config = dict(
    crop_scale_min=1,
    encoder_norm='batchnorm',
    encoder_activation='relu',
    text_encoder_width=256,
    decay_fraction=0.4,
)
Rows from block 3 of the image encoder, named by matrix and row number. Rows with one number belong to one channel. Each number is 128 + 24 x the weight over its row's rms, rounded and kept within 0 to 255. All counts start at 0. After the name is the row's rms in percent of the matrix's.
# convs0: first 3x3 conv (encoder.blocks.3.convs.0.weight, 80x80x3x3), inputs 8-15, a 3x3 kernel for each
# convs1: second 3x3 conv (encoder.blocks.3.convs.1.weight, 80x80x3x3, transposed), outputs 8-15, a 3x3 kernel for each
convs0.13 099 [116 133  92 107 131 129 127 134 122  84 178 152  77 200 138  33 160  91 146 151 130 130 142 125 134 141 108  74 105 112 105 159  98 100 174 127 135 124 139 118 124 111 104 138 121  98 101 171 158  92 107 132 125 150 115 115  98 120 124 129 111 144 130 129 129 131 103 119 112 121 109 128]
convs1.13 122 [151 129 128 145 151 121 125 104 108 102 118 121 120  95 127 122  61 111 106 136 106 141 146 144 137 121 129 226 111 144 199  90  99 129 129 114 131 144 127  97 126 118 126 102 104 128 162 136  98 152 110 114 140 136 141 124 147 148 112 102 179 127  96 129 144 130 123 141 117 133 156 120]
convs0.14 099 [100 118 127 134 139 127 135 127 146 147 128 143 124 104 135 123 132 138 113 147 143  98 117 139  97 125 128 110 130 152 152 101 143 137  84 131  68 110 102 155 137  93 160  82  69 140 128 153  78 116 153  81 141 144 114 152 155  88 101 174  79 119 148 132 124 115 132 131  88 203 160 113]
convs1.14 102 [133 119 149 137  93 149 139 103 106 162 136 142 159 115 120 137 144 132 126 135 114 146 138 134 147 148 118  87 128 115 116 118 114 144 148  84  94  90 152 106 171 185  85 115 104 118 139 122 122 152 113 131 151 121  97 118 120 131  76 120 144 108 136 109 156 162 123 149 194 122 119 111]
convs0.15 105 [124 136 148 140 126 138 118  99 110 103 115 168 113 119 136 121 126 129 134 133 117 109 129 133 140 169 125 104 151 148 107 138 160 109 144 164  59  71  65  42  69  74  59  92  98 127 114 111 100 130 151  95 125 153 192 142 137 165 145 144 166 132 139 128 142 186 151 140 194 137 173 174]
convs1.15 090 [112 136 116 108 155 117 159 186 122 139 126 168 130 127 139 126 106 137 117 120 103 105 122 131 108 118 124 174 153 152 151 121 103 114 136 101 134 111 121 135  70 104 148  91 104 138 110 120 110 106 142 130 111 136 147 140 138 137 132 135 145 127 135  66  55  66  96 110 121  95 111 117]
convs0.16 098 [131 110 139 112 121 118 115 150 115 158 196 147 140 149 156 141 121 158  90 159 182 104 101 150 112  65  99 139 130 166 148 126 136 131 104 128 150 117 101 174 120 105 117 139 143 175 108  87 150 110 121 166 153 159 176  93  98 119 117 126 102 135 122 144 109  78 125 132  87 126 142 146]
convs1.16 107 [151 150 150 103 115 124 108 114 122 124 133 107 124 143  69 132 163 136 158 163 144 186 111 108 197 108 134 134 127 115 125 115  88 155 127 189 125 116 134 124 120 152  84  80 157 125 107 129 121 118 145 130 110 145 118 121 127 110 112 150  85  98  96 156 156 161 141 116 156 113  93 149]
convs0.17 100 [123 132 133 121 111 126 125 125 124 106 149 116 162 110 120  99 138 120 118 157 142 117 113 105 123 144 110 159 135 140 162 125 108 124 138 117 129 145 120 140 154 141 126 156 117  94 118 148 144 150 149 126 153 115 149 129 139 114  99 116 116 132 129 132 169 110 104 129  94 125 155 133]
convs1.17 100 [135 134 148 109 134 126 136 171 158 125 117 134 133 148 129 158 141 118 124 113 132 150 139 119 144 126 108 137 121 133 125 118 132  72 142 109 156 174 176 160 142 183 124 105  86 111 124 153 157 155 124 132  96  73 153 142 127 128 136 135 135 124 108  84 116 125 131 144 106 104 116  89]
convs0.18 098 [126 115 127 146 148 128 112 111 112 170 149 141 105 150  99 108 157 117 154 136 119 117 111 111  63 135 122 121 141 153 117 117  94 133 168 111 125  80 117 106 118 132  83 105 117 159 125 114 129 125 126  89  88 126 133 105 135 152 130 115 121 120 139 155 108 137 148 127 128 140 122 133]
convs1.18 113 [132 123 105 105 113 115 144 130  93 137 141 129 159 141 106 182 158 125 156 145 134 149 148 133 108 126 117 110 117 115 153 163 142 160 123 151 127 121 145 112 124 117  91 100  75 132 127 120 129 137 148 118 116 121 145 159 152 133  98 106 167 169 189 123 143 127 133 128 139 114 123  88]
convs0.19 104 [147 134 112 140 119 132 136 117 114 136 111 129  99  74 187  96  78 144 161 117 124 123 123 149 101 142 175 110 131 133 136 158 120 120 156  98 125 127 126  96 107  93  98 138 112 161 186 255  76 135 173  77 124 169 132 160 136 121 148 134 139 144 132 141 131 104 144 134 136  97 139 136]
convs1.19 086 [143 114 158 137 113 142 124  94 110 122 138 122 134 124 146 115 150 127 163 153 147 125 122 120 114 148 112 117 133 151  99 179 110 125 144 141 102 115 160 133 143 119 130 107 127 107  73 109 101  75  94  67 110 123 138 114 117 140 120  88 148 160 129 127 144 137 135 136 147 129 163 140]
convs0.20 104 [144 144 163 126 130 123 118 122 127 117 104  84 136 100 114 133 146 128  96  95 121 109 143 140 134 154 151 109 127 118  88 126 120 160 135 122 103 129 135 103 119 135 111 107 164 131 157 136 115 145 171 130 151 135 116 140 139 162 129 137 140  92 121 119 121 117  97 126 130 180 170 118]
convs1.20 102 [117  95 100 162 151 141 172 145 136 118 107 120 107 127  87 123 120 102 124 145 143 125 132 123 125 133 146 165 179 169 107 107 143 115 107 126 155 113 114 106 101 115 135  98 113 184 182 169 129 110 116 114 124 122 114  86  94 150 140  90 124 133 117 126 170 143 144 128 144 130 107 148]
convs0.21 101 [120 141 126 137 122 112 111 104 112 103  97 124 159 124 151 129 109 150 165 121 114 173 124 120 147  90 113 107 125 142 152 144 132 162 159 121 125 113  88 111 107 116 107 147  95 128 157 103 120 110 120 132  76 123 141 104 113 142 132 147 147  83 146  94  89 120 116 140 113  89 167 181]
convs1.21 092 [149 120 105 175 176 144 149 153 129 145 178 122 183 145 135 147 148 137  93  77  64 107 138  93 140 118  84  78 126 159 122 118 138 160 132 127 153 111 163 153 134 126  66  79  98 132 104  94 111 103 120 121 144 154 121 113 114 111  88 108 147 106 147 200 174 163 151 133 114 101 129 135]
convs0.22 095 [117  93 123 103 126 144 154 187 154 113 127  92  81 126  93 123 114 119 154 141 128 137 100 106 109 121 134 149 160 133 119 113 138 105 127 103 103  95  97 168 112 120 144 146 146 155 103  68 163 112 116 149 135 164 114 134 133 125 149 154 140 141 121 134 128 156 108 100 112 112 137 142]
convs1.22 075 [116 114 122 138 186 147 128 178 134 119  97 118 125 117 110 125 141 132  88  91  91 121 133 142 130 135 116 108  59 101 102  93  92 165 155 164 129  88 156 166 116 139 165 129 135 150 142 157 144 159 160 151 141 126 145 149 106 130 122 117 124 101  89  98  88  96 146 144 128 135 125 102]
convs0.23 096 [128 142 122 135 144 146 118 115 112 157  66 112 129 155 138 109 152 100 120 146 110 148  86 116 149  78  86 153 137 103 152 138 135 144 118 123 136 143 128 137 155 112  99 100 124 128 135  94 135 164 119  99 161 144 104 129 149  99 133 121 101 150 122 124 157 109 117 109 126 124  89  96]
convs1.23 121 [154 138  96 156 127 102 156 113  75 138 192 118 111 151 103 154 162 140 133 103 147 127 139 170 149 123 142 118 155 176 115 162 150 120 147 155 101 130  98 134 105 120 132 171 165  99 122 117 105 128 115 123 140 167 133 150 110 131 134 119 105 125 110 154 161 152 135 103  94 176 175 152]
convs0.24 103 [116 117  98  97 133 116 131 113 117 129 111 166 106 125 141 101  78  92 110 158 177  93 108 124 136 123 127 107 132 168 110 148 135 128 129 102  83 138 180 128 128 175 154 148 131 109 142 182 168 124 136 108 122 137 194 160 133 114 153 146 122 152 104 133 115 144 137 131 122 164 150 125]
convs1.24 078 [118 178 181 153 168 134 159 137 157 132 134 115 134 105  77  92 115 107 127 141 139 118 123 148  86 107 142 127 131 144 120 172 137 135 101 103 135 157 117 130 159 150 155 111 110 149 108 117 119 105 112 137 115 136 134 131 112 151 128 101 134 146 179 134 133 115  82 101 145  90 113 159]
convs0.25 100 [134 144 130  90 118 135 132 129 136 133  76  92 116  87 121 114 133 131  91 132 130 112 152 171 109 127 120 185  87 126 139  91 135 117 141 142 155 108 144 146 107 122 145 119 127 108  98 104 118 114 175 117 108 127 116 115 110 114 145 150  96  84 109 131 128 109 114 150 132 113 119 126]
convs1.25 108 [140 139  92 105 164 126  93 171 104  79 116 116  95 100 163  94 145 196 132 153 133 124 130 139 139 131 134  88 105  70  97 118 114 127 147 139 153 143 161 131  85 109 138 114 112 139 164 147 145 148 143 108 111 100 138 150 139 111 132 116 158 194 204 164 160 148  78 127 123 125 144 118]
convs0.26 105 [111 116 112 125 103 128 130 131 145 130 131 146 145  92 103 170 103 104 130 101 125 108  74 111 129 108 134 166 125 151 182  89 128 160 121 175 155 176 121 123 137 109  99 110 137 126 169 140 186 139 134 207 174 134 154 166 162 136 123 114 143 126 127 110 108 124 132 143 139 146 152 115]
convs1.26 088 [148 130 129 178 158 162 176 172 133 128 122 126 109 104  93 171 144 130 152 125  82 112 146  91 109 125 113  98  89 119  97 101  95 150 122 166 138 130 123 153 175 131  95 108  83 129 145  99 147 175 107 139 105 119 135 127 127 139 116 116 173 115 132 115 132 105 106 119  95  89 119 123]
convs0.27 103 [138 115  99 115 101  94 137 135 146 150 148 141 148  96 108 171 118 105 101 126 134 146 131 143 129 134 139 136  93 142 109 116 135 133 136 100  99  80 133  75  99 145  99 152 136 150 134 129 143 137 136 147 110 113  88 101 142 147 125  88 156 172 153 182 138 117 162 126 126 128 135 165]
convs1.27 085 [120 142 151 181 121 156 144 109 109 146 175 126 126 111 111 110 136 108 131  93 104 137 140 140 159 148 136 133 119  88 106 121 119 118 136 123 159 138 100 161 161 123 136  92 114 148 141 134 131 134 162 126 121 139 121 126 122 140 112 107  83 112 115 163 131 135 146 147 138 142 161 157]
convs0.28 110 [120 123 126 135 155 157 136 130 139 146 131 145 111 133 128 130 127 133 129 176 162 110 191 155 103  99 122 145 138  93 151 125  86 147 123 117 118 119 107 122  97 120 124  89 117 154 104 120 147  64  77 158 139 129 141 131 136 140 118 137 143 134 137 130 122 131 141 104 133 127 127 157]
convs1.28 130 [150 125 115 141  95 117 143 145 125 111 120 131  95 120 146 120 141 126 105 115 127 166 187 146 131 155 110 161 141 126 151 121 134 135 108 133 131 135 150 137 132 147  91 111 118 127 150 188  58  51 110 114 122 137 106 119 136 115 127 147 149 122 138 156 147 126 146 151 135 144 130 112]
convs0.29 099 [116 108 130 115 117 112 144 119 129 105 138 126 141 142 104 158 102 128 120 115 106 156 112 102 162 142 115 128 134  97 150 124 133 107 144 103 132 104 117 145  88  86 152 122 117 147  91 124 145 126 119 169 144 168  87 139 159  72 148 164 106 153 160 154 129  89 160 119 115 150 160 126]
convs1.29 099 [164  95 115 157  86 116 159 168 122  98 153 151 143 155 153 153 136 162 109 147 109 117 113 109  66 102 119 142 115 147 119 158 143 129 156 163 109  83 127  93  98 101 134 118 151 143 142 148 119 167 138  98 132 124 123 108 101 132 147 101 116 148 121 120 147 132 143 114 113 147 109  77]
convs0.30 102 [118 118 149 123 129 129 137 119 107 136 137 103 117 160 160  50 100 166 130 138 146 113 113 106 105 134 137 103 149 142 164 156 163 126 160 142  91 158 137 108 143 177  96 104 140 143 218 120  98 158 129  98 125 107 132 132 108 139 158 119 138 101 108 132  82  88 175 105 112 147  98 101]
convs1.30 095 [113 112 169 174 116 119 128 106  68 100 182 116 134 203 108 175 163  99 109 119  99 116 100 152 150 119 117 151 155 177 124 163 143 120 157 114 135  98 115 117 147 136  99 122 145  97 139 125 138 140 142 157 138 124 139 121 131  99 108 126 162 153 134 123 152 148 110 153 185 111 138 150]
convs0.31 095 [106 156 153 102 149 121 128 127 113 103 107  75 121 149  83 145 127 108 119 126  89 127 109 150 136 123 120 139  97 112 173  79 113 105 122  88 126 110 109 125 112 119 124 141 137 108 130 149 118 126 128 113 118 132  86 135 165  85 163 126 102 138  89 123 126 152 129 123 146 132 139 119]
convs1.31 074 [107 169 103 117 187  62 145 143  84 114 121 118 151 122  97 154 116  57 147 160 169 156 139 147 166 113 146 136 120  78 146 145  97 156 149 125 139 140 112 156 116 117 139 117 116 146 130  95 132 116 125  92  99 170 128 142 127 102  68 118 131 113 111 138 136 131 147 119 104 140 115 131]
convs0.32 101 [132 123 114 128 110 117 108 109 134 128 130 119  93 114 113 126  99 125 122 134 138 105 126 141  82 102 109 156 123 111 139 118 151 133 119 124  88 105 124 117 150 123 140 169 151 145  99 132 125 124 127 154 125 137 169 193 152 129  97 140  97 110 108 141 131 135 113 105 126 115 107 123]
convs1.32 111 [134 102 169 161 151 128 171 120 119 138 125 115 190  92  91 134 150 110 111  97 134 121 114 110  84 149 143 124 115 114 132 103 161 120 146 135 115 134 123 124 118 133 132 112 129 122 125 114 100  76  98 111 141 171 143 115 128 171 177 187 157 165 138 118 138 117 116 110 101 132 149 155]
convs0.33 100 [122 185 170 131 134 134 110 129 131 148 130  98 163 134  80 179 124  98 150 131 145 133 137 112 154  98 118 135 125 121 151 134 111 143 132 102 111 161 173 110 164 151 158 145 125 121 141 135 118  81  75 156 106  57 160 127  92 142 105  94 108 127 117 129 151 130 129 128 119 129 118 135]
convs1.33 085 [152 140 138 149 145 134 166 161 139 140 111 108 171 148 117 160 112  91 130  99 101 131  91 107 139 121 132 140 183 152 126 150 111 110 130 113 116 134 127 123 111  91 130 115 127 116 144 131 128 154 146 120  93 104 100 106 135  64 102 153 119 134 118 124 109 109 108  98  94 115 124 120]
convs0.34 101 [105 138 136 133 138 131 125 133 135 120 134 123 128 117 112 130 154 144 133 115 129 139 125 106  96 107 131  99 103 144 104 125 138 132 111 128 160 156  86 153 124 103 160  97 143 142 172 192  88 103 173 128  42 168 122 109 126 123 118 153  86 121 138 160 133 150 110  87 120 111 108 109]
convs1.34 093 [113 112 152 121 103 118 101 103  97 167 131 163 163  99 114 170 132 125 120 148 113 149 146 113 138 145 129 121 153 160 134 139 173 117 159 133 104  99 140 150 113 140 109 150 158 120 154 109 126 115 107 141 110  82 145 112 149 145 128 122 150 135 133 140 179  96 141 155 112 119 137 122]
convs0.35 094 [123 146 153 100 116 122 132 134 131 151 152 191 111 237 122  99 182 159  95 122 131 146 165 153 132 155 124  88 133 161  96 141 185  94 137 133 110 121 115 112 123 165 108 104 115 145 152 109  68 120 145 115 133 132 114 109 134 149 142  84 117 158 130  94 139 110 121 131 160 139 137 111]
convs1.35 074 [110 135 136 122 140 127  91 151 114 114 105 111 117 152 115 138 137 145 121 130 132 115 123 130 150 130 127 114 135 127 107 142 152 122 137 135 104 117 118 152 118  84 203 163 120 117 112 113  75  88  95 130 128 127 105  79  86 138 137  94 120 120  75 160 124 125 136  98 123 144 127 123]
convs0.36 096 [111 134 141 126 132 127 124 128 115  80 123  93 114 155 146 185 148 123 136 128 131 112 126 119 111 131 135 122 120 123 124 142 108 114 129 130 118 104 127 100 157 152 137 151 116 109 122 119 114 100 137  99 130 145 110 131  96 163  93  95 181 116 113 128  96  95 104 125 121  91 127 114]
convs1.36 106 [125 110 111 159 110  92 160 128  79 173 121 136 190 127 141 142 137 116 117 109 151 130 128 100 127 149 100 170 169 157 172 123 138 146 154 133 131 116 114 137 101 121 149 115  91 117 107 104 140  85 138 111 107 132 149 133 174 151 147 190 146 147 144 111 115 125 131 157 146 140  86 120]
convs0.37 102 [121 117 104 104 111 121 131 137 108 123 114 111 110 104  99 119 134 117 102  91 108 133 124 128 134 111 119 140 148 147 105 110  97 126 116 141 105 137 116 136 154 142  90  95 106  99 132 109  94 126 121 138 103 107 134 121 107 129 130 125 130 127 120 143 127 148 138 126 139 108 116  99]
convs1.37 120 [133 162 122 115 137 124 120 128 125 113 142 111 123  94  79 132 127  98 115  95  84 148 125 121 142 117 106  99  87  94 131 124 117 169 148 112 152 136 136 143 116  94  83  69  86 147 142 148 133 110 151 139  88 134 142 123 142 156 126 129 185 167 143 163 158 150 108  85 114 103 101 114]
convs0.38 097 [144 131 123 111 109 129 127  99 102 141 111 125 131 153  87 145 114 142 117 125 126 121 147 145 146 113 163 108 101 104 142 103 119 104 111 113 163  98  91 153  85 118  66 124 130  95 119 161  88 105 153 129 110 156  82 140 139 102 133 139 153 172 147 139 122 107 126 123 136 133 126 107]
convs1.38 077 [128 159 123 136 113 150 115  72 135 107 101  93 135 149 138 102 156 124 128 145 127 115 140 137 115 160 166  88 154 159 117  97 135 142 158  88 107 106 116 117  98 180  69 112 180 145 130 110 129 137 110 121 125 116 123  97  84 133  98 114 104  96 130  95 112 118 116 124 144 141 127 156]
convs0.39 103 [106 116 122 130 128 110 101 131 142 101  82 176 137  67 234 113 107 187 105 151 166  93 140 170  85 134 194 113 108  91 107 104 143  80 129 167 112 124 111 129 117 122 128 152 116 115 150  83 125 143 127 129 136 149 112 149 106 125 149 117  98 125 128 117 102 131  84 104 160 111 114 129]
convs1.39 104 [131 133 150 118 101 147 124 121 136 125  97 126 117  98 108 108 145 110 119 101 122 116 111 134 105 106 101 132 138 136 105 129 138  92 123 129 153 129 114 144 107 126 128 105 132 118 123 133 125 117 129 113 140 109 119  59  83 142  66 130 171 105 129 168 119 147 145 117 166 151 111 150]
convs0.40 101 [105 112 105 118 116 109 115 132 124 113 131 118 125 127 110 100  99 128 142 139 147 129 127 138 121 122 135 136  98 111 147 140 128 135 145 147 159 122 129 143 122 104 115 113 115 158 131 139  95 118 146 144 137 136 100 134 124 102 162 149 105 115 114 141 129 159 133 122 115 132 117 131]
convs1.40 120 [138 113 112 124 118 138 115  92  91 119 129 119 145 158 126 115 117 101 144 126 114 148 139 156  97  87  88 154 134 111 120 130 132 110 123 107 133 121 113 118 152 163 112 126  99 120 130 121 136 152 130  86  91  92 186 176 183 169 150 120 177 162 117 128 132 133 138 143 154 131 107 113]
convs0.41 101 [108 130 141 130 142 134 130 131 131 185 124 130  97 134 128 118 109 132 163 134 139 105 122 122 117 103 128 107 116 142 130 123 132 100  98 120 168 183 158  96 154 149  73  85 121 159 133 142 137 148 104  99  69  91 111 120 151 159 131 149 147 176 136  99 104  94 137 123 119 166 137 114]
convs1.41 099 [145 131 114 129 113 127 138 107  83 134 108 116 113 124 141 119  90 150 114 122 139 123 102 120 128 109 148 115 147 117 114 143 135 137 133 137  78  97 109  91 112 121 119 109 100 101 109 133 158 139 124 141 172 162 158 130 164 116 101 115 115 137  85 147 181 135 117 154 155 111  87  91]
convs0.42 093 [120 152 111 122 104 107 107 142 111 124 100 150 116 106 201 156  73 187 110 134 112 111 135 133 150 117 152 146  80 131 133 106 175 146  90 124 127 142 119 125 143 118 161 175 150 130 160 147 132 150 103  82 121 150 101 116 139  91 148 150 138 142 145 116 121 114 115 115 149 125 146 114]
convs1.42 102 [135 103  90 144  80 111 105  91 119 184  60 109 201 110 135 137 139 130 124 126 136 113  98 144 143 112 136 155 161 120 144 105 159 130 165 186 117 114 137 122 122 151 117 119 154 147 121 143 136 126 136  78 130 160 109 118 121 146  82 158 119 127 145 164 122 133 167 124 153 159 109 146]
convs0.43 101 [135 115 141 137 133 109 146 145 130 124 155 133 145 158 112 160 117 133  99  90 114  99 133 153 123 189 117 147 135 135 128 144  94 159 117 111 162 144 100 167 135  90 111  97  83 114 152 146 117 123 148 157 145  86  87 119 149 132 152 155 140 120 119 134 120 110 121 145  86 122 145 121]
convs1.43 086 [112 127 116 120  83 172 133 105 132  97 128 114 106 158 116 112 115 132 186 183 151 118 155 120 105 116 125 148 168 102 111 123 133 141 142 140  77  62 146  98  96 153 120 139 168 143 144 151 142 153 142 108 123 125 143 106 163 138 118  84 129 120 131 128 148 126  92 132 147  96 151 167]
convs0.44 096 [142 150 129 106 107 124 116 138 155  60 110 112  95 142  96  76 165 131  87 123 123 118 137 123  99 120 114  97  99  91 129  94 132 118 104 114 117  87 116 137 145 143 111 153 168 138  95 105 168  97 121 165 125  90 135  97 110 173 162 148  98 136 140 106 104 136 137  98 123 106 125 100]
convs1.44 113 [159 153  87 103  98 113 164 120  72 103 124 113 153 116 147 146 134 142 129 104 148 123  93 152 128 122 129 119 153  81 108 113 136 159 117 138 130 103 105 166 110 163 137 159 167 151 147 169 142 157 172 142  98 139 123 112 142 123 127 130 131 141 126 137 136 138 124 110 108 118 134 118]
convs0.45 097 [134 131 125 126 122 118 124 131 122 125 102 132  91 150 155  90 153 148 125 116 152 105 148 130 114 148 154 139 137 114 115 128 104 122 127 114 140 131 162  66 156 180  34 152 179 154 127 147 138 144 185  88 125 147 170 147 119 150 168 100 145 106 108 140 104 138 149  92 103 197 127 111]
convs1.45 107 [139 138  73 128 136  93 150  84  97 141 167 102  91 135 145 131  94 165 109  99 145  93 112 155 130 114 117 115 124 150 120 157 140 116 145 124 123 117 123 157 147 110 131 135 101 140 107 103 149 118  95 115 150 134 117  92 136 119 171 145 154 150 120 131 106 166 137 119 125 108  87  64]
convs0.46 103 [133 123 124 128 147 126 130 119 129 127  86 137 114 190 124 121 150 111 179 119 140 123 121 118 113 139 145 127 126 120 140 152 130 110 131 144 110 145 123  93 145 131  82 148 164 106  90 114  81 159  90  72 151 153 111 157 126 141 121  99 145  93 107 117 132 118 147 133 127 119 128  90]
convs1.46 083 [122 109  72 136 127 110 108 126 128 155 175  56 149 173 122 113 127 146 117 116 118 118 101  83  79 116  97 118 126  98 151 183 163 138 107 162 144 162 152 136 150 113 153  73 142 182 201 126 194 156 141  56 102 102 107 159 130 137 163 153 145 197 156 117 136 132 112 136 139 136 132 145]
convs0.47 097 [118 139 125 108 118 112  99 102 139  83 127 114 144 165 152 159 124 134 159 120 102 112 100 150 111 151 126  99 130 101 128 129 118 138 123 138 146 125 129  80 100 161 126 123 143 140  94  91 160 115  64 169 100  70 109 113 133 142 108  77 175 162  69 110 133 101  99 152 133 116 127 107]
convs1.47 097 [102 116 161 141 104 129 122 109  80 121 116 156 120 140 134 166 109 172 132 123 118 104 121 139  65 100 103 165  93 181 100 134 105 152 154 157  99 101 126 145  94  63 162 108  74 117 141 143  93 112 159 103  88 163 101 165 157  94 152 150 109 127  92 157 145 151 174 137 151 132 137 117]
convs0.48 099 [140 138 109 116 120 128 139 130 123 127 136 106 163 168  89 133 101  98  89 112 139  90 111 143  95 133 145 156 113 126 163  98 109 123 127 108 145 100 115 139 133 140 159 157 157 116 126 130 113 130 129 150 101 119 118  93 113  91 140 127 145 155 142 136 104 140 128 103 116 115 120 134]
convs1.48 106 [124 118 160 145 112 133 129 122  93 117 156 129 124 164 107 126 165 107 117 170 125 175 159 114 136  98 119 148 141 108 156 108 106 114 115 116 136 136 119 100 113  92 110  98  84 115 118 123 115 156 100 155  89 109 127 138 110 154 145 138 139 102 143 122 138 112 139 121 109 158 126 120]
convs0.49 101 [130 133 133 152 112 138 135 116 116 128 128 141 117 174 121 116 114 138  81 150 135  87 159 156 109 109 152 109 168 124 101 151 119 128 139 129 166 127 125 166  99  92 158 109  90 165 109  93 124  74 135 141  90  96 138 111 141 111  99 155 122 101 145  68 147 131  86 137 154 124 119 145]
convs1.49 115 [135 130 110 171  95  69 178  89  95 104 143 109 112 156 105 127 127  83 139 149 149 150 116 147 139 106 112 159 150 174 130 130 164 149 140 136 154 131 107 146 126 121 126 110 132 115 139 151 132 175 150 134 147 132 134  98 140 120 141 114 109 132 124 145 132 124 144 137 156 140 110 146]
convs0.50 097 [150 123 127 118 116 124 114 120 123 134 165 126 184 159 138 140  97 103  99 150 102 125 156 119 157 120 121 154 107 135 111 111 119 136 114 128 169  84 134 142  80 127 134 100  75 112  94 150 134 106 132 106 116 127  87 158  77  93 145 110  72 122 124 133 113 140 137 131  93 113 123 123]
convs1.50 084 [120 150  99  94 123 104 139 123 136 124 142 121 120 132 107 181 133 127 128 132 124 131 112 193 122 100 153 119 123  99 123 146 130 157 134 132 114 106  98 127 109 130  77  87 133 130 140 115 101 139 106 145 108 125 144 132 156 141 133  82 158 144 168 140 135  80 107 126 163 114 106 146]
convs0.51 103 [128 122  97 135 144 118 112 139 124 106 157 110 124  84  93 164  64 102 111 124 156 113 111 157 133  98 146  86 102 103 173  71 108 169 103 102  99  97 111 104 131 120 111 114 150 119 113 123 166 106 109 116 101 159 138 127 121  86 116 125 106 127 137 122 118 122 170 151 127  91 149 130]
convs1.51 104 [121 175 153 110 150 134 168 159 135  95  83 133  89 129 145 123 153  84 135 178 163 138 107 151 152 166 120  98 123 130 114 111 140 120 131 110  91 100 125 135  87 104 137 115 121  68 115 137 109 124 122 124 113 125 134 151 116 174 132 120 133 143 131  66 117 122 105 148 133 124 125 145]
convs0.52 098 [135 144 133 145 112 139 115  86 123 151 145 146 165 101 134 153 181 170 139 119 165 154 123 105 144 141  75 122  96 114 135 137 113 126 169  97 132  91 112 135 107 146 104 102 119 162 127 128 126 113 135  97 110 114 122 107 134 152 129  91 140  95 115 140 150 125 138 131 142 102 124  90]
convs1.52 096 [113  91 152 144 100 135 117 133 117 143 156 115 112 119 114 170 145 120  84 121 131 111 134 128 141 108 123 137 127 171 132 211 117 198 154 124 156 163 117 146 160 144 138 118 116 135 140 147 116 127 168 133 132 145 130 127 144 137 126 137 159 205 178 141 139 121 118 129 144 173 140 105]
convs0.53 101 [129 130 131 130 124 125 112 114 132 125 140  97 129 134 138 131 136 140 130 120 101  98 135 189 109 128 127 150 132  96 146 144 105 137 146 126  84 137 164  91 106 161 112  95 152 135 137 135 141 124  49 137 135 129 136 138 121 157 130 115 132 120 111 150 155 133 110 129 101 126 122 114]
convs1.53 110 [124 106 146 109  98 116 126  98 137 139 138 161 134 145 137 117 124 115 113 146 140 158 125 150 124 121 131 174 177 136 144 141 136 121 114 109 138 152 113 112 133  93 136 106  85 132 117 137 134 135 160 151 121 137 102 169 155 141 147 121 129 118 143  82  96 135  84 116 131 128 147 117]
convs0.54 097 [106 143 147 133 128 132 130 125 125 132 154 102 133 134 148 102 120  91 103 124 139 112 118 103 104 145 107 106  86 105 167 114 137 146 147  84 142 124  93 121 128 114 103 117  83 111 112 116 131 119 148 120 144 124 127 165 164 112 124 133 108 120 139 136 132 114 124 115 159 134 127 122]
convs1.54 107 [145 123 119 146 120  71 121 132  70 135 110 181 186  85 110 108 151 127 136 162 161  95 149 155 125 132 101 121 183 151 139 110  90  97 107 149 127 107 115 137  85 158 122 104 126 143 161 144 129 155 173 126 129 109 109 139 161 140 151 168 141 128 125 131 121 138  95 153 148 151 164 151]
convs0.55 100 [105 122 125 130 120 116 152 135 152 136  89 104 120 112 122 153 129  95 145 166 125 172 139 106 132 131 112 103 100 135 182 104 119 137 106  96 155 143 109 161 104 128 128 105 142 121  94 122  95  88 103 143 100 129  57  88 123 131 118 158 126 140 141 140 175 164 108 158 140 140 134 139]
convs1.55 094 [103 124 128 155 153 145 116 124 148 106 129 145  94 127 112  72 134 101  80 104  73 109 153 142 131 115 102 156 149 136 157 113 149  97 113 102 152 140 140  89  99 140 127 121  91 124 142 161  87 100 116 126 151 125 131 124  84 131 139  93 111 104 119  97  84 147 117 100 163 120 113 127]
convs0.56 101 [133 151 140 111 127 131 125 151 141 115  89  95 144 131 117 133 107 121  99 119 118 119 129 117 171 124 109 122 136 110 134 118 124 140 158 124 138 154 143 129 128 105 147 134  86 118 137 115 162 131  75 201 132  69 157 121 123 117 131 152  77 115 160 135 114 129 117  94 116  92 128 130]
convs1.56 109 [159  95 153 174 100 126 139 109 100 121 133 132 118 160 138 151 152 117 118 105 116 110  89 125 116 117  93 158 133 127 111 149 150 126 146 137 126 117 116 117  97  98 131 134 102 117 189 196 123 208 162 116 104 132 142 130 142 140 155 161 108 113 128 110 135 110 146  91 115 135 150 129]
convs0.57 098 [131 111 140 119 126 139 139 121 124 171 123 144 102 102 136 115 130 103  77  91 131  99 149 179 114 164 137 118 148 124 121 136 177 156 144 153  93 111  72 138 119 150 134 139 132 118 150 148 147 158 159 112 112 115 178 179 174 117 138 128  90  94 113 129 117 130 137 151 121 146 144  95]
convs1.57 100 [177 168 127 149 145 157 132  97 113 156 169 133 111 111  87 168 127 159 143 161 125 153 141 135 147 118 138 154 154 151 147 115 142 118  88 122 105  99 131 128 137 160 134 137 133 103 128 132  93 113  97 170 149 160 107 115  83 130 141 159  99 150 162 126 155 159 130 120 150 133 108 107]
convs0.58 099 [ 96 121 127 128 106 108 141 118 139 194 137 127 126 170 131 141  80 112 143  97 116 156 108 128 176 146 103 160 147 123 114 154 111 128  88 120 103 141 109  77 162 159  97  76  97 126 161 150 112 174 141 104 129 155 154 142 156  97 104 153 124 109 100 141 135 161 133 130 154 119 119 162]
convs1.58 091 [164 114 144 123  94 118 158 138 106 156 114  89 104 137  75  97 117 104 109 160 208 104 124 146  76  60  99 128 117 105 145 140 104 141 128 142 108  99 115 151 175 122 129 155 134 128 123  99 136 124 123 123  90 158 133  97 132 181 169 167 125 165 131 185 169 119 179 149 101 168 124 110]
convs0.59 098 [119 106 129 121 135 112 153 123 132 114 129 126 129 148 159 115 169 133 122 137 106 136 123  99 128 134 129 109 133 151 148 143 163 152 146 165 102  97 128 114 149 147 133 123 150 120 137 121 132 144 130 143 154 164 126 105 117 136 120 143 145 150 170 122 122 108 127 131 120 126 134 131]
convs1.59 100 [ 93 100 104 140 117 123 130 174 139 126 104 114 165  86 113 165  88 117  77  77 125 149 139 126 132 134 163 148 151 133 142 102 126 135 131 116 154 132 155  88 104 121 195 178 141 145 178 180 123 123 116 130 154 143  91  97 120 116 126 115 128 122 110 119 101 145 132 124 132 116  90 125]